A small self-supervised image encoder, trained from scratch: muon at rate 0.0027, batches of 128.
Rows from block 6, named by matrix and row number. Each number is 128 + 24 x the weight over its row's rms, rounded and kept within 0 to 255. All counts start at 0. Numbers have three digits each.
# convs0: first depthwise 3x3 conv, stride 2 (model.blocks.6.convs.0.weight, 224x1x3x3, trained with AdamW), a 3x3 kernel
convs0.0:101098157097138162134149134
convs0.1:114095131091108101101103125
convs0.2:136118098117120090116089099
convs0.3:109144165097120133093098123
convs0.4:111119137091131119105102083
convs0.5:111125135138136158142171169
convs0.6:116112094150149093154132100
convs0.7:143099090151123101151157123
convs0.8:141169171138153148117113122
convs0.9:138110087155122091150148119
convs0.10:141141142117138121103080090
convs0.11:104148137109157153113153166
convs0.12:105102090106124112109093113
convs0.13:096106125086101113109106116
convs0.14:137111104159140088154135100
convs0.15:140134117153131150170159161
convs0.16:146105089149137100154115101
convs0.17:119131136145143173154149165
convs0.18:140161173142121169132134131
convs0.19:130142136110154118093088097
convs0.20:133136143119092103113080110
convs0.21:129131079106161135108148111
convs0.22:102090092128151129147158134
convs0.23:100111141114134155144168161
convs0.24:114146140105137158115124181
convs0.25:097133133117132171151144165
convs0.26:162147155163151155147137125
convs0.27:163144141170125114165132114
convs0.28:135119124110099140079093137
convs0.29:093098124093127155120130159
convs0.30:151142130138135102110094082
convs0.31:127142169092115163109113131
convs0.32:099115122149139102153089101
convs0.33:148169138144126113122082109
convs0.34:123125134094132171100141161
convs0.35:142102073113135098130122119
convs0.36:133154151119137162110088102
convs0.37:120122115149131137152176167
convs0.38:147114096143109079124118105
convs0.39:148145120161137088138115091
convs0.40:140099098157126103163148112
convs0.41:162152150136126165140163138
convs0.42:115116122134144156143179159
convs0.43:113117143090114120111090093
convs0.44:083110118089147143121105131
convs0.45:177165149153129117117122120
convs0.46:153167151150147165138121140
convs0.47:151144115141131093117090092
convs0.48:171135124146093109152100131
convs0.49:101105120116122130171168143
convs0.50:148104087142135092146153118
convs0.51:109138153095129165094114144
convs0.52:128117108131111081125104088
convs0.53:108102105093100106112100117
convs0.54:135149149121147109125098078
convs0.55:135116116132099091124088095
convs0.56:148158141129139110096085109
convs0.57:127114097166143110158161132
convs0.58:106110125084121152103129163
convs0.59:107120132112117161137164171
convs0.60:152175161118146154139134132
convs0.61:092100116102134092110107112
convs0.62:140124108117113081116098097
convs0.63:084120128093153153107135144
convs0.64:143167130165137128170140139
convs0.65:126129153088130145083104133
convs0.66:118103107119153090124114087
convs0.67:169161139160116126138114099
convs0.68:140138156132128175127149166
convs0.69:120131128081127131082100125
convs0.70:166150120170116140150150142
convs0.71:102112146082124154097123139
convs0.72:118119131090119104104086105
convs0.73:139105106162117128167160144
convs0.74:165152127155127105119096099
convs0.75:118089089130129092137107110
convs0.76:118140142094118167098095133
convs0.77:108142158126144179126146150
convs0.78:126147162123137177118132159
convs0.79:117089092114129099135112098
convs0.80:123099131138136134120183160
convs0.81:136116102151120134159166164
convs0.82:170134087135152116115100128
convs0.83:160154131149155130099092114
convs0.84:138122103132125092135106077
convs0.85:128138138097122127085086108
convs0.86:104131157100125160129155162
convs0.87:111097104125146094116087125
convs0.88:165148119162141095144121102
convs0.89:166144169142118122119119091
convs0.90:092139138089131122090110146
convs0.91:146140113147131089132091093
convs0.92:157142180130114149135130155
convs0.93:093113162099122155100116129
convs0.94:092104098149134102159133146
convs0.95:157172137131126110118096099
convs0.96:119105119163120094163152113
convs0.97:141140135159141097145110083
convs0.98:149128100117126080116113094
convs0.99:141122118175128147148152164
convs0.100:161121100157099121156155134
convs0.101:123138178124095110147125101
convs0.102:100089089124127099139146138
convs0.103:159114095159135094134127100
convs0.104:105083087124133104121135143
convs0.105:098126139130132128149182156
convs0.106:162173153155139140129139142
convs0.107:107160170110139139112106102
convs0.108:160171151134138163120110121
convs0.109:139134108138135093153112080
convs0.110:122104101148138145160161158
convs0.111:092124147088145162114119139
convs0.112:127131127115112099105088086
convs0.113:102101112101123143141159166
convs0.114:115146168103131164104104133
convs0.115:078124112104151107156139125
convs0.116:142133147109129105088089103
convs0.117:121108117098099111097094107
convs0.118:120111106124104145132167172
convs0.119:164149135164135127161123098
convs0.120:107135106106134094111096093
convs0.121:099117109146131141167165151
convs0.122:140139130158132158155165161
convs0.123:103104118108116132111168165
convs0.124:116103124094128091110097104
convs0.125:086106121088137145115140153
convs0.126:133099093148117088152135107
convs0.127:154139079148114128151157136
convs0.128:121129144096119127090083110
convs0.129:126167168135117166146131118
convs0.130:082098124089132142114128144
convs0.131:165145138173150133124111104
convs0.132:132127123102111109101079102
convs0.133:129123119097104107115080103
convs0.134:116132138140125166152160170
convs0.135:166117103162165130143143130
convs0.136:102106105095102109096112125
convs0.137:081110145094131155113131143
convs0.138:108106094122137088141109098
convs0.139:161129120098125144089092136
convs0.140:129159163123141170109141151
convs0.141:136165172127142165117120133
convs0.142:106106118086102132105095127
convs0.143:132100093160119103147161127
convs0.144:118153147154124157141158167
convs0.145:117113112104118115107080097
convs0.146:115131145128143167133163170
convs0.147:126121108123118085123103082
convs0.148:131124088156119109162152152
convs0.149:175153139161120152142144125
convs0.150:126130140114075099106102121
convs0.151:103090084130120101135133111
convs0.152:122109106128129084119111084
convs0.153:126125165150144178133124150
convs0.154:141152133152146160153159157
convs0.155:108084112118131154137168140
convs0.156:119111116108103096111095092
convs0.157:095120148105129154113155167
convs0.158:112153163097129149087126130
convs0.159:121156168098114158112105136
convs0.160:123151139116115159142164169
convs0.161:106116151101113170118146157
convs0.162:121102103143126096159110093
convs0.163:129105106128120082131107089
convs0.164:104078097124139117113152137
convs0.165:163164139152123119129098097
convs0.166:168156138165127126144128095
convs0.167:094089104104128139141154148
convs0.168:079107147116144157130145148
convs0.169:151141113137129095114085095
convs0.170:121087092121127101143151103
convs0.171:163148159169105134142136120
convs0.172:165173149131138138119099114
convs0.173:131158166146125151158161134
convs0.174:147158119113131138084092144
convs0.175:144158139155151159144155154
convs0.176:134093085126137108137094107
convs0.177:162151167152145149107131141
convs0.178:107119127084118124080110124
convs0.179:145155156127107118119092089
convs0.180:148155136142132090132100089
convs0.181:109097100096107099112113110
convs0.182:143130138159120106180153121
convs0.183:103081098125115103124114107
convs0.184:163177143160129130124111126
convs0.185:118101142121141168127150171
convs0.186:141161148168146136162142112
convs0.187:136150144157159153149163147
convs0.188:114119134106123172120149172
convs0.189:136158147142149107123097086
convs0.190:104091084142156114129140125
convs0.191:161133149166122096128113097
convs0.192:150155139158153154151156146
convs0.193:149145133125126116108080088
convs0.194:137131110116128092099094091
convs0.195:133150169098122139086114131
convs0.196:135156186127129145115110113
convs0.197:094080097130154130124130117
convs0.198:151139116134110087145088107
convs0.199:143142129122129086090091116
convs0.200:164144120166124105147126093
convs0.201:092101127100125151119157159
convs0.202:106141152101123171105108149
convs0.203:135167181128115147127138141
convs0.204:102107108122139147141170163
convs0.205:131105098099111093112101109
convs0.206:104128143132136155130167173
convs0.207:152128135160120143135170166
convs0.208:134119109142156078122111097
convs0.209:135131151121145120101082091
convs0.210:151143136151123154158163159
convs0.211:175131106155122103117127096
convs0.212:132149148099125150094085126
convs0.213:118087090130112094148138129
convs0.214:130170163127120157135148157
convs0.215:137117079129110109106093141
convs0.216:110077089117117107125126133
convs0.217:140140131169139147170158138
convs0.218:151161175140142159130124121
convs0.219:151145169119153171122128135
convs0.220:129116131097105107081102111
convs0.221:112106089140138092156150137
convs0.222:125162167122146159136137160
convs0.223:145153157128132155080114141